From a checkpoint of a small class-conditioned image diffusion model.
Model: 2.88M parameters, 48-pixel images, arch unet, norm layernorm, activation silu, widths [48, 96, 96, 96].
Training: soap at rate 0.0015, batches of 512.
Data: trained on pictures of board games with random positions, seen at a slant, 48750 training examples.
Rows from block 5 of a small class-conditioned image diffusion model, named by matrix and row number. Rows with one number belong to one channel. Each number is 500 + 25 x the weight over its row's rms, rounded and kept within 0 to 999. All counts start at 0. Numbers have three digits each. After the name is the row's rms in percent of the matrix's.
After each channel's rows are labels from the 100 images, of 14848 (inputs lightly noised), where the channel reaches its highest value: "responds to" is what is common among them; "patch colour" is the nearest of a few named colours to the mean colour under the peak. Only what is clearly more common there than usual is listed. The data: pictures of board games with random positions, seen at a slant. In brackets: how many of the 100.
# convs0: first 3x3 conv (model.enc.2.1.convs.0.weight, 96x96x3x3, each kernel summed), inputs 0-95
# convs1: second 3x3 conv (model.enc.2.1.convs.1.weight, 96x96x3x3, transposed, each kernel summed), outputs 0-95

convs0.55 063:521499503518515540513525515500500491473500513479506496474472508509474495483544527511468493466496457434505551529499457487523479444486473491526535521490546476479489488518498474492537548488505538467493500495500496519504550470537530537516466477520486487493517506500522473521496528470477471543
convs1.55 095:512497526531519461476491491475525512499472445510517496509496526492511506503492499470515470465520521496475496480567538484469502562511527507479489514478496535556440516488451481510518485529469526511504487548478498464453479513500505489498542486496492539513492542537485496477489489488478514505
responds to: noughts and crosses (43); digit grid (37)
patch colour: pink (41)

convs0.25 109:509519508490474455489504514462527471486461483529522499432461488521484476508536533499518509469471546529478502490511502530503543504562524504498471478503494483499511537475518510495482470531515531479558502571530527491497511475536494474482483526507491488462501485484483497502482511511500537516
convs1.25 120:487490512495499504520496479513482495448481509430502496479493472473517476477504457504501488436484490503480492500465541515513493483537473485475461465494465473517500462526473534489477518481477531467470561493508532530538488505545530504495481513491482484487475502479504505489532513473482538553
responds to: discs in an upright rack (44)
patch colour: brown (37)

convs0.71 122:510518487495541481535497535540499510519486481459482462486548468500497532498469512473476469493485543506516498526458502500488471565490502524499452499499498479494503497498521488486542492509531493492552465526504482495515429509518512518494504557500449516526472536501481501502506505553502493481
convs1.71 116:521527492473508517489458459528512533473493479556461536503504523486499484505495499463508463488530490479501516496513530473509519507519485508513519515480509499516482497489497502511482524488442483509449447471494461530522494539545505479521499507518532485521482518467525445472486523441554476496
responds to: draughts (86)
patch colour: grey (94)

convs0.44 117:511520492480500466520544487482506503534544491508489488517516497505500453556517477468484549508522493486504522486482485514521510459477501514472487533490464527460478503504513493482473482434498508536461503508487509492479560524521510493485516491465477483506534475511487580482514513500507546534
convs1.44 142:468467555497535510497480486440472522518520580475514498536492478525454492505527489512490516490517514525507493505540512520517499504480525514481473541550518497442549530534506492492511553503495487445510548492498511488502483507481511503493495495489482505469481485512518490521487515508489456492
responds to: discs in an upright rack (58); noughts and crosses (40)
patch colour: blue (25)

convs0.88 078:502498489528499531527494477507523499429469532500486475533476463488498512469532466489503512477556508482506503479504513503492477537421504458501484499537470499474547462493453485504520464507515522496470516492484507491508474490473511490487545504476495557483505503453524493525537499499481501513
convs1.88 081:495526502453485487451524557529450481497572466484519475512500503535515486573480487498501501525455447496493466511519478504489505532519476511534493492504544498502469522502552494509514490465516506500481467496491506512491468447485477513505494492505514461469497483525498523496500491504477518482
responds to: discs in an upright rack (56)
patch colour: pink (42)

convs0.95 099:507500523482508519535499510492453485480474506603507504496518493508516527481512479510529503504478500505496552508506539477516501527544497422497482535504481470489518495485473488528522470496565510500518524507484524497502501492516471509479510483489487446459531485488490511510507493480445505524
convs1.95 096:449455472501499465477522520495525516529506508485497510475482506487521517499472493523494469511507461440532496480470481513449488477475512500498478507491456473512502535484511478458524472482509469472481480496520479526496478525524505483503541501506458491498540458518491519525501445533548492443
responds to: discs in an upright rack (85)
patch colour: brown (58)

convs0.38 119:523477503505511456434459527500518500462516481477495548520505489500469509503474486527515484509479464525542496551495501458507490492509547489522494516526559470539489528528514511452470476487481523509458557493490516458538500501484550513495530504494487477486523508484493500487523512494486507485
convs1.38 098:564514465518529512521491504477474496457484476509463489513514502502510508470505487499462528496532469468444477517486525515525515523520512490504509507476529473477515479497507543503533516508503526497476506479525536464498540466479488483531454464533526468490487475483492465503528436556507513492
responds to: draughts (50)
patch colour: pink (49)

convs0.79 105:476471496490507482510520511524497470475526495503509506528499519524535518478479506552458460481472546505467525507532498506533512484512486503515500540490479531516474519499484557506493523514580477517531502486503512514467493479497498564466463531474507509499454491496488480483487469499479465448
convs1.79 137:492492462538459520488478543502477514500522542531512498496467493477554488480525495475480535464509517469503491551500475518493493474458476521491506518492492500501500471470495521500465494530488488497478522480461486506497524507522500448457466486467556509490488558498531496500529497488478557459
responds to: stones on a line grid (40)
patch colour: pink (42)

convs0.78 107:507558515488467497495525477501507491514480512502476548501503549478537490469499525525477527450500511508496518516501484500523510502460501514463502459492526476487559550546482514480499490540524510476499463529504569509491471469542469489483476524499517504474466535507545472501492502504503489490
convs1.78 104:515490523465525501481507527445477478516502567515471447534489509477512499497507501499497489519531520528521497528519513548528512511489508505513496483475516526483558498470504504484463504527488568483493492505534539502511473483485520503499523493443540454494468478528511478514497523485539460515
responds to: digit grid (63); stones on a line grid (37)
patch colour: pink (39)

convs0.61 087:481536503507455493516514496507536553445499523532474505509487542500514503516470468521514476495490537497502502582445495510501488466486527506493532501497508472468514543489477478513499489485518539477509481528500465491474502474487498482514485521474484480531550505499446475514498501446530504519
convs1.61 101:505487491507512533541437487487520476537465476510513506507489476531478498484513535492495504495489507499469561460460507444519484476474520479514510486501483474474481507485518525511479510527516478538448503490513479499457465468477458512498519508458465486556552509492502498499489484484494473457
responds to: noughts and crosses (63)
patch colour: pink (42)

convs0.87 092:499526534493505505498534480492487537463508485518511492521515515524473528504473512473541445491519455500502482496473534473526491520472447483462492505536466505500498471525506471516495486474527496484549474499551476485492493457534538470472539511488499491457468501551495443513474500502501499494
convs1.87 074:470456460489464521450488523472509511452518511474442535476511492469526536498525489508480530515475486505459475478493550512494482538482513453526496510477517443492482519487508517510505518483470501482493518509475530539513547496459503481470495528496509499512482501448511521524517486463486484510
responds to: draughts (95)
patch colour: grey (81)

convs0.51 081:496531521516496478503514510476508428473485514538497508507479501515448530478502460530512543489444473495522511518489475468515476497524497462526531478522495495470550465503496505521516482526456492505474520465540490500515529524526487500512514474511552478490545485458487525489553498502487491489
convs1.51 076:442502488512475531494500528544481525551543486504520489510461540519514497499431467534524495544473496537490547508481488495476527502502531479477505527488470528499518515524521493544497492518503454499474451455472521491509487518491490482478490504489484473525480480509463500502505503478526503547
responds to: stones on a line grid (51); discs on a green board (47)
patch colour: green (30)

convs0.54 078:498515499494480551485527483531519482532499514486522550476518480475480491516473512484531518433491536499530478470511429519460503472483502519509495516489534504513490519501551475529549513478502518534493474482516495502520481473489471520415499532462514465504486510504517491498509505512476499499
convs1.54 081:473467476474544501504514508471498487476476515555506493466537511508504461535490471473466504470552479481483530462463497500513509460507508488525467505516521490519506474491491480491479512504506461528505510527507505521494480511488553534513496531514512523474535523486529521516514569566489463495
responds to: discs on a green board (64)
patch colour: green (32)

convs0.67 096:487447476486482480536514471508487525535525479487522453510510560504478532536501485505469455510476500523506505510447512503549537497530496541503472533471473459496464487529495492523508515513485535537494499502478529481515481530512506520494503494507503507512484490500465586494527484499477524491
convs1.67 130:441501508482455511460471519530492515512484532507535500504550557519494501497465485440505514523476548465497484526505498521490497491511519509501500484488529534581502500502507500485484510528523524515501499495507484536496535471530520450496468483509527512521509506471455517503501500507518557514
responds to: noughts and crosses (85)
patch colour: grey (80)

convs0.19 079:507467477538488481532463507513480515467528536503539461507511492461472530498487478505498489541447490509498458467471504497500490478521481451474496529500476524514517507482482494510467515503501513563472512522490528481523537465485524485526478544526478514474548449501504533536491508505512500537
convs1.19 105:464542489469452540497532526469478517483525519512487506514506525481479449508514519505497552541531553473491515543521510495493484504534494489478478550534527474508485547543530501484507515501534478517533519495472485472497476509450510529496505521519485520506499543498467484513530535507502530499
responds to: discs in an upright rack (93)
patch colour: brown (37)

convs0.42 147:499493520543515530526443511494515513508487474467521519513517479486469530475509479503500496549472541506488488487565498527447508557494488488481497458482502481455516579505497501528523493511504532495477522509526473516510518502502463486501494470522510503509476488518483538510461449500496482528
convs1.42 143:522512528487487485473534507512477491477471488496519452463498506499523569474459496554511478474552508509462491486498521474545475452516535486521514484528529476509517472477496479476484517484477493514506516508495549475469510500496539523473468520470514495492527511491574516475487514501481507515
responds to: discs in an upright rack (39); stones on a line grid (36)
patch colour: brown (41)

convs0.27 097:464467512480515507487515497520472529543474522498509511550506472484512547522534503492487496537472490495468533503502505497517513505519461485496519511476523443503532532495490508512479455475551488488492503520521511513520479527493470492539525414526493498548461497474529518474461525502484497514
convs1.27 104:548537469518518501525523491481547570542540474499493538524533511519487512523489511502507506483515481521527556498495503493478506510506515498535502498502462527504510459499479508454489478473509497561529466527489436510519469502496512483498547493511482513494503486519447480482503499524507474468
responds to: noughts and crosses (54)
patch colour: pink (33)

convs0.34 105:512497480490505476473525478483514495514491522498579500502541484500507529499487454531446475487489539512516484481474474458533481514459480521491490519464468495460514464490513459484546446511493545498547515509498522486497508519509511510549493487512485514520508498522515575505495505498497492508
convs1.34 090:488498463496464525515507470523493476485519472502548453524465516521521504520537514504562519523497447476458462501514498521489522497474512504446532470506503536528478515510537489502483527539492475465500491452495492510455485485529500485463447495522528505467492478541483495517488505521507511500
responds to: noughts and crosses (82)
patch colour: grey (75)

convs0.94 081:511500498516532518488479484502485516491446468518520476469508476494498481502515528495475456462503507504503510498514492504522479520496503468472475502536467503557522484444521492516502520503480463498461500486511496492503489480509504461480539480510557498436513533509547500511525476464415500526
convs1.94 073:507491515492481502563500473503480474516519516492478499518534537497506496471504479503506536518524501494521525495468475543496496473543533498482514447484514523496487475532516524495455483482470516489544495484447501525549538494515518520502461500442454497534460469525492469478475532527496517483
responds to: discs on a green board (55)
patch colour: green (43)

convs0.86 100:458515477464494561479486484540519533517501499459488489475539501505515531535492481524516523507502457521492495497502527511459499525544471502479454476533488488491476487534492535433490486502529488505482535467490458498507461532454504516470487524515496550509540478511492510496476520519493502504
convs1.86 089:507498491496493472498484455508528485547480526512489477507499531538513463480514491511470540458491512550542487491527493531486519459527497526510517488439494537493507496469543515495514484499504492523512511537501452546542478492526524510533495483510555446520472485505493508499504457462523499488
responds to: discs in an upright rack (96)
patch colour: blue (34)

convs0.0 112:479518489484494490479519546525471519493479517541493479508513523511508526521457479508525518520492502480491517412487516510553454470498507462547485518524529483528500455484483492446487498480483481511509484500496554480485490514492523503522504515520466515476542543504486496502499555463493520485
convs1.0 132:521497513533496477478491493531499502490491473530543474458484512495508513495486527521542520525512521492491503512538495492473426420523514485482502483533490477478503557489485474555487504489464514501498521504479552476493487512488504489478457473475503515511533497498568493478461484507495481490
responds to: noughts and crosses (63); digit grid (37)
patch colour: pink (59)

convs0.30 079:546437526550502514524517518463518463478535511489514536499541483495517465478500500520485491497527498497490489476521542497531487477472516497517484484487493499480517503473504512545500503492496521472544467449478526536496491522522546509506482457495487515533444465455479530474474487468513487508
convs1.30 080:489526463476490507501534491503522483491508476493534502503449550489533517465532516492495504497489506498524532549499494478493474482525484504441511520535473455527488489524435500471526519523550516469540489511493462457515497525514458494485520509473495484520468533532495506529528454491515507490
responds to: digit grid (67)
patch colour: pink (37)